A small image captioner, trained from scratch: 13500 steps, 195000 training examples.
Rows from block 3 of the image encoder of a small image captioner, named by matrix and row number. Rows with one number belong to one neuron. Each number is 500 + 40 x the weight over its row's rms, rounded and kept within 0 to 999. All counts start at 0. Numbers have three digits each.
After each neuron's rows are labels from the 100 images, of 14848, where the neuron reaches its largest size: "patch colour" is the nearest of a few named colours to the mean colour under the peak. Only what is clearly more common there than usual is listed. The data: rendered made-up planets. In brackets: how many of the 100.
# gate: MLP gate (encoder.blocks.3.mlp.gate.weight, 256x96), inputs 0-95
# fc1: MLP up (encoder.blocks.3.mlp.fc1.weight, 256x96), inputs 0-95
# fc2: MLP down (encoder.blocks.3.mlp.fc2.weight, 96x256, transposed), outputs 0-95

gate.27:516533487501439538500557509540493477525474507538565458475527519502512514502556517465514505411477530519444491487496536522461531449475542378518567518503481538497525507491395526500491503572442545516509485514456503490478513502493550532462455480487550419516449594404558444444509558538506451510
fc1.27:510467557560506553503589534557393454495491477503550527462551538490520520523521459474495582468442546439472524398481515495497470444457531407476492496547480474507486489524514487529489515519477519483586508475490433478558471515488487495483511490547554490490516593478489478475506590456438449491
fc2.27:463506467516557541532569443520479432590565493488441553554538480565498481529487484495544532467530547420510530454538467486442473458525518506498522516508531514502425520501392491571514531452539442500515427437551490518563525454505500451487513463479462546466524498540473507511528463519485420454
patch colour: green (98)

gate.74:458517463476474538484480468482483513553582465501476530552515532467509427435461504457464582493426471567507562479495554498485535559500535448533467486549560526517528535478457486455481479544448569436479483524498462534521480478482563564547479519426496549440532453548526525479426488493572543468
fc1.74:476481393475521519472486472491518475590587457490461567542409532443476526464450480490484497506483511563478508498480537488481551582500513482614477475489578509560488542476432512518480478554488550502505459499526451544495503533512577528505492481491516567424542458519468488480442503515536523461
fc2.74:543517463525599449503531498483482422442472572543486482511501501479559457522451415534534471495513523475500494390495519436452582501491454539462493476495521477540539536539461451551545541519562459491487485537574555478518487547488460461460456503453532496491419431445492467506489467522477490463
patch colour: grey (60); brown (30)

gate.8:472445485454487590477405530527441449546494527454523538483582443518488524509508490532540478515443523543521455546477479515574483495518510456402536456481512550512497522456604560530501489447546433520510428521501537492510482476514502444452477447525473480526513545468570547547457485505497482454
fc1.8:494509426549498524503462534562561509511541506529425514493410561446507577496490509550438455454474467505461546537446562515456599566463508483500494517497519457516455574496462450508523490522498505474486511493566462534505555495536520465509521521408484525465513465573501489509473512480488543391
fc2.8:517549526503431546514587413546498524487519466455442520497567544491444525464513495560540413503516548545541492548551501541504515516510486500425588453488475503502510493513525514439517497537506447482473488560458486524543477486455484508469626499501452525537515562548521482470490542475417529550
patch colour: brown (82)

gate.39:522572471543468466450472454440486589538548496455482507536489515491524509460530450472430495493503559424463510454495587511446533573431547506559547482506534475471529520551450500522450510511422556453495442548521503544530513490448544581552540535489487467462470486458454534504474487505546496456
fc1.39:520541479571475541481487476506478594521537499505476466543443558542515543495519441517491508516539509473496490494501595479463544578442520544506556491557513520516472554488488484504418526544461516449481411505536462530450557515472596492490601541457458499447528502448436487483470448529478531490
fc2.39:517559536519549509405478532489585473467479436548438536569486509481530460492468420512488538479526482536467490480512551505470531515436450522552475482541464492488563447535479491458518465556505531510560543460492449477560542541487493426555507549459586472526533494556508462507457521527425436515
patch colour: grey (61)

gate.243:519553544513447575513504498471493514540479474509557497444574432553513404557579501563515435545507535498552470492516460526577495485518522489473528506467458567475495495464438551476485520540536431484439502447469519503463500426430463485491540479573494432526508517465507423457513529541518488489
fc1.243:505503504541446509485478596512467514545541461500444497460553512511543437575529479455464491534480496500446499484464505544576536545458438501458561441495570509520502465524546559522510514415461445459500412446476534438449520423532521509434536492513517516478526528576525518551514479489491435523
fc2.243:503494622533514469474443528510564518536505484535494555489524467513511481531486436472517577422470406446503529495459514523496474498464582502430446528548534482520487464469495575541587508463579502473529473469465562522446507551541491463524489488470490505557487469458497523558497515482536578524
patch colour: brown (61)

gate.131:505522585468472520534512476471478498586459497500562541422594460553444453563534458508563483519516580530579439499527435496550438432480456505501492534500497561475507415498517490477502524452525436512496494480430506521509472461463500507515475541552512452561474527460518474510581489503512482506
fc1.131:521528472526551470533521504473499539469526465548508496541359522407542464459479519494482530494539497505438536493497514459421484528495525541587428507485501491459503532503475450501448470523457558482454561548516438527451543552491476469582534514472509540483456441531508481431455495538512577475
fc2.131:464437546522442532502551462523495557513497466492457461463539494494487540460529562499546423489506518515487447541568453531541448502556507444526524502505385489486499492485558503463451497458450501456463477533432476499471483453431496533527569536539446547525498572542530450505502584448456537552
patch colour: blue (99)

gate.208:505513510487466460554462489544452529505493457501520608524497469516511470520513470430501574537485521479488524534479519436601430481466443534451482474486498530531432494522557484498453516547534477507507448543473540550539465500454497480527544556548567520364495504462471550462514485498569441476
fc1.208:570516507556500528439527525512482407459487527509492459474499535469507515541587492519405529497475504419504516487494457560410530449467567512538498518550484418518534459540449493520501475512497576502545547477497498520500487524490464552579467469496512477577536515494506508481576562519419524445
fc2.208:497429488506459527524464519524523577513451545504513435447511549492473557480516463509511481497499526542524524586501567519549524466531502487500495465526427475480479541434447545471518429458480490469522531524521487454367496506539459542415475492404557509498523535460470504501459503498397492470
patch colour: grey (91)

gate.254:429500492534462422467525482523540533530473553525497536477470484482468595550533510540522436558495499517466461551501479521494546511541343531459625511522511494495481504538496492491494543476478439512488468521509535522420478494553448495434534470499494528527531500507449518449546421502462509497
fc1.254:524455409502499516545526473530490536430537448515446471508410546442469538506534518567422532494514492514454506499527556513446559494436528505544418485579457480563485525490502462496423460533489562432497514483480481535513474575507472492504465522477515513416474529472464446568556531516476499505
fc2.254:435490475452454517521460477473529513506408453501531579441492472552485574432531544487546526537534489510512467561541484492553528415502492583501464526472427494484493497485485477451397467511469533437501543529477522498478532466456463555473431508474508522469463506518498586530559480458439468477
patch colour: green (76)

gate.238:416497462477459497485459480544515498562494589480463473520516547497464552533554450517545477529476485530482487586481460524469500553492422497433596545515531507541556518506544552509499575483495452520510445518542537486418530485539486508454556421467485524588529497523518521457474429478492458500
fc1.238:454598561466471403489474511442476591565492499523576484484570473550495444510483495478562446527539510475568470463495435529544526454519453527522581520481468547438518496504457529481560531425531468526466521495472501440454506443508527494491459534504498485510521557492521546458550507507546494536
fc2.238:514514559498476507440479509467458508474559532518468472549507520452521474568481412524464522417471463493510495509463504532429484628506531495475491499548582514546510448440525502495578545495522513492539546510478507458479502547584478468539519512538514471565460438497479449506432479547587513535
patch colour: green (59)

gate.221:496453483484510495531463499520542529581475498477531500537482481528470508492488485540509447562544523509531420567538538502491573481522494491451512453566612514492463538473480485492466497430484458545515471497553493523497515581546467451424499406480463500547484494439433466600509454541454538463
fc1.221:571556507511493549482532467462492551431483503515493422489544532517510474497526482493492527449519454476466502440456468491505409522539528491553489570511446477506531462485448514459450486556511525476495555508447510460447526462433536545624510541569539516562461459491541477445521531580505472560
fc2.221:504464503476410479481469522510556546539548513507520420491531474514550479479473433535529417462517482457516465466456440520447500487535567505470555467570477446477464514467540466522555554545540487523478472509491510477499473511545507494578614510489591464572457510571511495539486553519459543505
patch colour: green (72)

gate.195:554557461496508550493512486498474521440560440509452465500485492472496522466499502498393537477487517468461512531468590470479565591482600464541441489506546512537521570499459457484476440575486547473508508472484477488450552503494498567541474538461491499424498422542506466580486514529478538489
fc1.195:429456550455472409485469481488508508603433540485536586505566516524473474547523528490559480497531498495516508464546420523544460446525443540466578488461489486470501452522511515483572548410506436499506482516464548488535462486538445435435497489534482511527470539449536526477544499511531472522
fc2.195:457469448500441540510487444439455557501532472451442498481530499537441535473497477459546417511490535526495497601531487532600480540519473494480544480506460517487398487490590550468529506537516540449460495501453448465456438508492517549533555515490488550509514479518540499466456541440450557546
patch colour: brown (89)

gate.21:432483467429544492531504489503500509522580435494496521555456538437520626493501510460500502472508464515516498506515534527415524565484519498534465508536519517419475552473513470447409472484523501494519461590535543520466535551529541499562495514443445559479501515513587468488453537478552532467
fc1.21:466495497467461438522494489483522601562560434519481501477460483439487554486507543491427494492515458412474472467553468440545521485472537510525540561559490499490550516478504518523437511585519531509411462506470511533437558496504550566514549495456464562421555501486493463483460512471545549509
fc2.21:592490411500566508498482529483481462450452510571456577520464552475512481487465457545477486522490492505495533550432610476502538454480506507435423422439540502547559498487456476538492456471499497533487526491565540522534544561520468484460446498426523469480461457496538496553496473516464508464
patch colour: grey (49); brown (32)

gate.160:470532521456495535490475526422488498577478562486522460511577453518499454487516487490525456481477504534566468552486457513483478550552498518456515506473557509496526509496467525505581450451473454505411537499548485535420452419511517508516492507491481517597587454514551547393453450505535525495
fc1.160:402515519523449432466468497518582508565490562444493522497537457505456479507481506511556469566468512507519502535509542469493572481486398494469604518507507536467516510523544507527517515477544449505477413505488551471511469507566438504404536477496494503500556512511420549531531416481488483477
fc2.160:528492572531455490448503498518466442578553487442501490580526500488520512570448466498478515463497521468542479488472428531423456565456491454488546544535472496472435474475491574592586532461485502583536472437493477529552460532522568478543548464515523509537509512505492457498460528525550493534
patch colour: green (87)

gate.212:520460531427504549511468558481506473539511532496483457510532493544533448488548537514517470459489468515536534542459509518534453532576605504467488489420495533529483538438445553434597433441450509482451541544526482500443520425503540550535502535497506456548506440470550498454464465517509526435
fc1.212:457557517567489444507496476487551545517494505474465545467490456459457515468426463486539509578525520535540467517480512483496589475523415527474550493522533472449547556507482531521453471410551459510502559420489518470491535535540412472451536501468495545443463513602468533543548485526495528494
fc2.212:493478548468482467456563472518410489569568493464441457477514503518514479495535418480525484498560482513561466487499468520460435539494500446526593541537556484448449555476532527525531517486545456529522417442459481489514432515509539457557568445465503520535465477547526496540450562538526543518
patch colour: brown (53); grey (47)

gate.26:464475463494519498491480496539529538482576450487478463529462508444494479500488535419449483413508501478461536499467550509416598566483546429541454504523517491518533532506423493513489515574486582458499539535544501499469574594488492530510480546452514469454501465446530445494455516566470531464
fc1.26:485508520469515479488513518534466438547483533508589532478569496518465546523518506508553451548511552473469482491532500553505463403477424520445537493472524500460509460530553537511494510405526417522520433501532519553460486419521465486383469468534501455522500537467506575515558521451470460532
fc2.26:494412488488446555453529479485486548492535431503408502516491513545487519456528554510522477515530537465524515596589526531529472537539571475513500517500448549477475486528546529424472513506486451521469494527424481540486510430400517480523534508542480534546563488549551479524508562520433554530
patch colour: brown (91)

gate.234:496571584496457459492419523424469483546490482477573507452596432491501385481504484471557553536542494539534502489540461489566465470416486519542509512479486527476476459488451528451486480517535510520499514498470539488552423485480455507495513546573556441526469562515496518457529527543522485518
fc1.234:526517506556546502521489494436457453497462423471497566496538433495527481495465430508504573535531471492578511457490483422573478444486540519517483484522471457439480546470510544490434502505606482524520487482509562508578532532452505443522521517537478546453466491474458473573432502471587500520
fc2.234:439514444471537489516478510424438453487474525508570547508467441535544412475455485505543490515509470552515479443547500440605505491539461503558475521388466506522566443565492468499448548525507489534500519498491551526499496493433505485514506481625503525491511547470476509470538492466551510476
patch colour: grey (48); pink (26)

gate.255:514485500428516531465438512507488417567489554491514455514530529499441545546566513529480487505443557595526515580481510560509535539587405499412491504428564517507491467477517551503517470501452492496473484529535519480497472504551465473419513458495463502531560486494565500489482439442496537494
fc1.255:477545550446535493486433521417475489545439546562481479476537517500506516460529531509510459462506542611523493570514429526542519503584440525458487527442519513560479500474463515496557476492435466502492556513517484447506421510586470452493468474469446473584539471503557505484501449482528543511
fc2.255:505571558526568489454420505503496463489472529519550537463476540497508494518485478494515582474437460581527526560448462509498473592431455501549517476510518493499435525491574500524548490436457608477511550487519474558540520511497534510427432497525530450504477500459452582459490504491515509527
patch colour: blue (63)

gate.13:476513565542522475494482491444558536536473511498462557455496458506528506516460510490564496520481517421515537444518453408493456492470531540468572424433497525478478514498543532548571538415492477502458488520585461485513570532506559401546510549467526545556531467461522564485478469497489473479
fc1.13:467496490576519413442483534520561479542441530461471577517457480506475544476452526471517472560480503497484503492467525445445559523505418484466582461504556499481480534513559541512556533431505464499515445532554568485517533504523468468447579484473483540501519491612482537476472461442531495463
fc2.13:533563528536605472460526490548440413523526494513463524510537478485509458517475456541432508514443503481503494454476457487431508549478513499483544464522592518467507442499579523552552548437477518543488476436531504586542544564501526444522509504552453505573510423516473537515487470520537504488
patch colour: green (78)

gate.117:526503448518445522486548533537484549443566451483460514578441497484597496454490546451471504505515442500463508523415520502443513520467513493536495496552500459441534512499517500500397507501498568476494500540475504510421515507454575506578571527461482533464483470515487420448425523527513547452
fc1.117:486501536484542490470453490445512441533478610473543458461557492522418510525457484474543520473479544578517511492520485496560512526539473501511530496443505528509535451518464514485581527425515399571529505448513481493523467461521442499441478478516480529536537477512501568559496452440425486590
fc2.117:473434573517406496520544489579531551545565526471502436527540453525530506544483513447520453533534510409505497476552466487506477486558506502563568591527482507441512495493565538496481531514526490554485449472485473512454531502501581513521624492554468501532516533508528525484470530532516531458
patch colour: brown (89)

gate.219:497513487492521422525472504455497466518515493428478570554476446485503499444511521508538515515504543611595532536492459487499461501549486525536489541440530547450481570489479570498471514402441474532484482519497497538497501442480516422502540492564447484478460491501471540463484440521608520439
fc1.219:432515551465578470441491500500447524489538528465519568525509413498599491475498511468467532518512484540503533471496480475522463473531491484480453481460535536434501510527477568562490521396529475448505478532485609526526463493500479497490518545504525525490475477463541541535463438554622458543
fc2.219:470503483527586482475516466531450444523516534523472604489458424488565426477461523515519556490509481504483507403470514436472463506480521535482464482440446526462584447516519507493453498483513448497497520484449528492514554549489541445522510543566539517458453498528498531481512535483629509441
patch colour: grey (78)

gate.28:538458511531456475531515486469519554400571489567491439476444574486517489491463451493454463464547466447498489419467528461448529481507533529530480509520508464477515516505478425523544478627493508488452547512526463529444525533470516541541522537415490479493507507464510423520506539564419520477
fc1.28:521476473566462535515517509498569522452485482505459490525432540473518532533471493468476454454514460474457479433467575445447556505498512496524510528574486457505487520493462432478486442523496557473495514492538469480454539551516563557589528587417465488451482484502543442455499553430415535519
fc2.28:510522488507574499486491555470502495546503543461550534468478489522564449534478515462436622462455483482463510452428494451517421493514518525504415475497586526476534508510399475556434501395494517511538487433499514537478527510562513478512461460478505498473519447494450555530513472523555496512
patch colour: brown (94)

gate.152:512513448489565573463531523439421531451444536485594537493526552519527463514466545466478545493501497439514491420506473535523479488531573567483459450525485465522572569483417488464490467538486477474475521475547501492479550460442552517501448552558468504502466445449550454479518520481537561514
fc1.152:444533536426532555456443528472392517522513509469566521487541415524518497465526478484524483487450519482598492568472449544549525551517514498486482495484530526507468511449481504481521488424553471480465524524530487490505537453500546495485442480546435503543465522410600500470492478568562542481
fc2.152:499541418511563468624475473517536527444414511551570510490481507457464502449534503504510506549484504472466513495554531449513550431462525540463407434452500485522535540502462461500456479458495494483481529550570494495470571455439432522438465540512524508458468538450489505472536477487482511456
patch colour: brown (95)

gate.149:475538478466517542513465475488470441512522562472637483535570489493499437504524508429502575478463504522477504448473444543451441540495526452494539456505533457438535453468479532480590493470462516452496502533466526511525483490498545555528443495506527444537448449416541469491459462526564492549
fc1.149:451513520480472498538539452536445491442506497513573587457483512434460585513467481515505496519524506547499488480564508500484503425471414544471459510489473494523554471515500450534481557502467524525544495503507493546538446531465491521404454506468487522450538497464427516579597507452422479568
fc2.149:436455567515522518450542549529530481540521529479481475476567442525452488527497436558519559472484517482530484434449488498486438551515555450512526465574506504498545499480463584527511490457598447549537458434468541503524450515511508374513538483445499469508548486501500471543487548508535542533
patch colour: brown (98)

gate.89:547490513565416428479536503481551535464546451533420527506374462481502533479450457559459496498504370527502464469498518455495521466500574501528452500567513485493490538485496494511439476512496564467471504477474472520457521563459486564522510526460519512445497500531485446509416526524509543479
fc1.89:557531507526495501488493515490529604445513466485439515548415507445502466472465478476470484438530485448479498481476487465446531558515521484582456512523490446472436590477506516456484486545445520480532576534499480484510551533492532466600533563484486497497494496563529475480443585541519555428
fc2.89:476529523543586565479508499460460440512516504523494474540550504550519502564453458501487517443512477562505496456507503486397490535447531493454520468552500477484449506498415570566566469447534517530548489454533538487517429544567549394500558493482511501501489463508482474561466495537565497542
patch colour: brown (76)

gate.29:618498516520503493527527515498425511524448481502478543492547453557506434529511475507537460537483495556557413462441439523595434499513470539417504449528529550461433472504505493532486503498468492516492466468435522497516436481471503488514505540581459462478458561531532466479521500516558440559
fc1.29:477482499454521545473431470503468497551447531407508509544564430589479505504492490518540422534460553535528475558547501473559483471486508494432575484467520546531487467486489605506495514432521426501535468496525528512538516509496491431425503498544503530494510482438455534603510468476540494487
fc2.29:463507509503568483501403519502486437504511553560506472513480481482561397551432516483454552435451425455463517405481537470548423515464525533459483526497542517535536480526533521534549507543527511534511461433507560477485529558545561476475474462484508429467563482461479498528529482509484522454
patch colour: brown (92)

gate.42:521504575518476462481445485463526490549471574512509498458599461568472441539516417508540461531480516522533432501501427499562479445474464535419550497465547558521468494484553518489543530508491458512479484525463556444470441419491482493487526542541511485560524589513538545448507493519518447500
fc1.42:438490501494444456457501468535482540570490535505494525539596472544419508559539478501544458529459583519502494506520463552505505489488423523448603514481482513503546495549539504488554532436527435479498413507448521491500465429511459455419533489516454521514555548476466511519570483500498452532
fc2.42:543511491530549499473488544562515474519541518548444558513458489430582453561498469481440554482499449448516542429456536489389516587505451504572434529508572489516543506495451532529538472557531519535519471462536535526477544542586530479469462501493513479477478463499463516496510488504563487447
patch colour: blue (100)

gate.24:472393514474511477553483484575514539506488528523480583541456546479454608505500511480530471549493459521457479595498499532504511534593453501445494510522521467523478536511541466547524554469462448523480467550560513540440502503550499437498501491425454576520547494461508471558463469491489516446
fc1.24:496496439419514558476483452547488543503534544566478462552511517459494579521478508553455437491464552507507477552507515530505526583475484510413508451480479494572494534469567476518475474514480497499504440511530463502494475479551486421485422501455381562483542515541543491590484509478494505454
fc2.24:466544490448453563548489461510437436439441440508517516522500518497523542509486542476524548502471508596565457543533477485483451537526462558507495486432419572536562487536526477443462451530458516524487526513497451535454492497461481556444471521538434532488512611488525545489540508446511475531
patch colour: green (39)

gate.224:466504495539467450489484460494502560526495554399482526463578488454465474496561472465520458517479561571506460559533452573569475520547497459476537537452499500511535472548452515530458507447496467428452433523441524503448450462471507457431515452557486514537485528448529474466510450544501427482
fc1.224:477503552476463481462529542470449479547446548491525521535568460546522450536536440479562435551470546535510468515467473600575490468495542470484511468480536536469510515538558476488476584394513434503458464501484524550469502423468511498486530441584460464556517511460491500460482456521516526471
fc2.224:555533562518569443444478497473523476521506489548492426572419482470503458513507441518466557567430439509534520480476516466392522550505585489490466474506565502521527500529530484547499512561506449530545451485508529521400499588517487410513536491479502498486494510448503538490510504548505523478
patch colour: blue (67)

gate.87:486493515465470540480456475537449496584478506443506504526593412522430534561537459512566513521453521611474448502499478546553429450500495471466553479479534526515462471487532559529483550445538477489498463534449523492488469420484506457471526558561485540566521506441525567517477506489518475486
fc1.87:492483466480459519490490486566528512434551483554474431450376555462531550475450484496470530480522499428459504488508569489438550482464535535552455563480474470490522501540514469515509474558475546463510554458542467521537558543571546574494483496408527449484537474502502544474443499465452503478
fc2.87:491485476422440525502510480496494586492513467472474507482553554508417525489514508483507434514497595559518492645534459538498515487525452477468524476518412483504484510452550555472478484422463496459493489560428464488543460446491471543506478508480493540500509567507527440464516528514433503552
patch colour: brown (40)

gate.141:521518509461496521499486553435476482560431556466510490533568430556489406487520516487577458479441489498560476541472444564512495577503482531503551493480566526482507492520448554474580502439451457518409526498528497492469485427522468514490475514540463481601504482503531490441471476508552529486
fc1.141:610464471455562542536507522479476506491502476517519436524454521471544458528513530504457563456496439487514499445478511526446422565488568512550405498499544468487467476472443491504471494527476528487482570544483474544521498485468525514568450538507488489516489479534615502466456601521537564492
fc2.141:478483473517497509578506518511508486439441494544507541449464494501538537443523555530500494572497511492493517558491525466549577415513479522527435473482446496498501524523500464432429496574426501438494588547522468518478578471453444572416430552536512502477515501519510564495527476479453477478
patch colour: blue (52); green (32)

gate.81:431483518427547486460462510508482504539412536459527463445514422567451508499474501539545484539423580570543471545486503555503539516532508512433549483483558543501492480512488537461526544421480399522493535519502533520524494529471466474419444475493446522543560472491461474535493453462516530521
fc1.81:495446490552443482526494524453519517497543499504516561547511503470484454499526471470546525475514476447504495448512461483530440401510538431562422503544462536505549550482470474489495446624565478551561536433479428456545489565460512481558511549492543490518438478500446492498527545545533491514
fc2.81:523512400497529487465530487582536541550553502512477530455536498498540467441451487506523401507518508458506499429471443510462536456535455559586455517480491495455579488496498470486479500591545486515462511486455496443397517473540528471536510548552521571494440457569485486503518508490493474469
patch colour: green (99)

gate.86:478558515491480357472454542509538463534484475521392508447472472481515540497487562520530505556489531451535526523477478521470492577481413563564501563439509555475425497519517520477529552464439522543473499529520453523491491475559483453473532478499475501546507513563481514491570428516510515497
fc1.86:517530483506452366446495496502516531543498507553501527494543396558514438519507522501492462538489504410564525400490484515479553546518435570514541496415541526529498508563508569483532542462512460498483506501531527518558464508559514569510487486470500492519506524576469517502546478499538515443
fc2.86:561510604540538551511499463527510456546502460526391537482540465524515445518514390453503555487498465421483488467459467485518456510572551482461511490519535541471516477511567519527487523462509505481512432467531524569576506528497490435534565478550541524523508512529515459462485511496476581554
patch colour: grey (92)

gate.96:521560470510477504476490486526524548505552464477384537518434488466530497468496501456424485451501489474443531487462535492484557589459594443610493487519516497462501546500473479520451462570460562437473503506502489516511528518461537569559498531479502514481515499509523486491435514534594525429
fc1.96:508511456555446514478479517534503544472562448469422551549400510465510484471478446442454504507503481453447515507445544462497538523453545441613502482540486478496497531500501477488413510578500534468513529497473501523509537542483558487561559494484482490431542528504441481482447488520542561411
fc2.96:525548539553615569527473501406433445499496562553475465533556453459541448544492445515520536444488454517444507523498543501467539499466524532439468407543516476523476457550468501515558540472558479474527448468465551498544488525540515467513479504483498439527513465546495484486479525517565477561
patch colour: brown (50); grey (38)

gate.45:523547562490419487515530537489490518494505519482487494491521534478511340455542548493523467547521477547542486493506406514514432511557405564497516526446490504497520501527465494532538503540477479503426533505493493493452469431488512527531525537549499496519480524539534455369465439538511486476
fc1.45:520487402451521543524550529521458507421523516555523428493481543482541501526529511446495502455469484398425521455481515570433491524429540499502467522536515508496476505534437434538489455586467556485543508503521500511535539506478524564606422496452476480526490512536505472436511535505499514522
fc2.45:546549460505481536512483500530496533424492531554498543484466530501515548457513435481492488547525535467428477517447554524600491485464426556499450459465544479494547566508480451448423479488444508429448538558505461485459517489540416539421462569488504429473479508488485503490507441457500480466
patch colour: blue (61); grey (39)

gate.237:512470591439511445478448541462458510560513532411504500456575463500497455502528538509524559524511524581544503514444446471573423478553506490416462555416478527496478496525498545498461555520487485512462584522423479554529469503500499477497474486587506484499524510497464511478547458493547474488
fc1.237:520516554481513469489452455493469520556463540467509476528606492520470467421527499529537507529503495625559501576528415462523457533570478498404551499461520506537502501484498520481540485522525418504467493516497482520469483496433450403454500507534478525511510472512574492464440447499543498468
fc2.237:567548455463520540468498501401520472505520508536542414505506493471455431535510553570469530578512533541587503536518436473441451537440544510559515527515554485541494470551463484521499501576448434505455447428540519483497494464484494533518489449491513469501512489576507550493460488568512468524
patch colour: grey (54); blue (41)

gate.231:396493467412512533487446484548497481572443521480499486547500487483447504551525474498559478539459553477537515582527497541488526597459481540490557523448533551529523485565521503488448451439503452506456400509554531478462502513557501513470456476487458513543553521459458524507508453513528509427
fc1.231:499543501482516473468474490459535533578443545491463463439557500595475490503458509504493453552483528507501455543485478528540515496561467492538581472493524519499540499520515551467641570403534414522530465522506532491455456454510473510480541427481507519545541495473526520456516424543502490516
fc2.231:565452533467487542484519481520509522475525474503424569498450523475541514528511420474483613474471454482578533547479602539438479581539460440453435443484532479496499486490488483453528478437534523517546524520519550523479481559565532434500495505461530565476505506477490485471439472520501519547
patch colour: green (98)

gate.112:445472476576471476501474474529479559424495484475505583548433423492529516503485458429453498501488476477535506442510578504452586419464494485569484484562497468460507549449495502507494508482471529440525491508577519528577538526492542511497525493431478520448538472440505453567470540459467516541
fc1.112:490548474459527497455444469474472507537480548502502452542624446532452488525517480499472424530469558505483525546490486527462444580514452541503593538472533500516533511527494558491547513481482486507452501479481537536546444396517500486489458495515451480514586483531412548508539425523530453515
fc2.112:506571466509504442494561461523533521478552513461493534541462516496535485496494517495506449557550556467457465434525462498530514480441389560627515534491485519518485500510573468473488541605478464491437531550469496468495584522504502542544543558534524507479539483524505456492524478528432452503
patch colour: brown (100)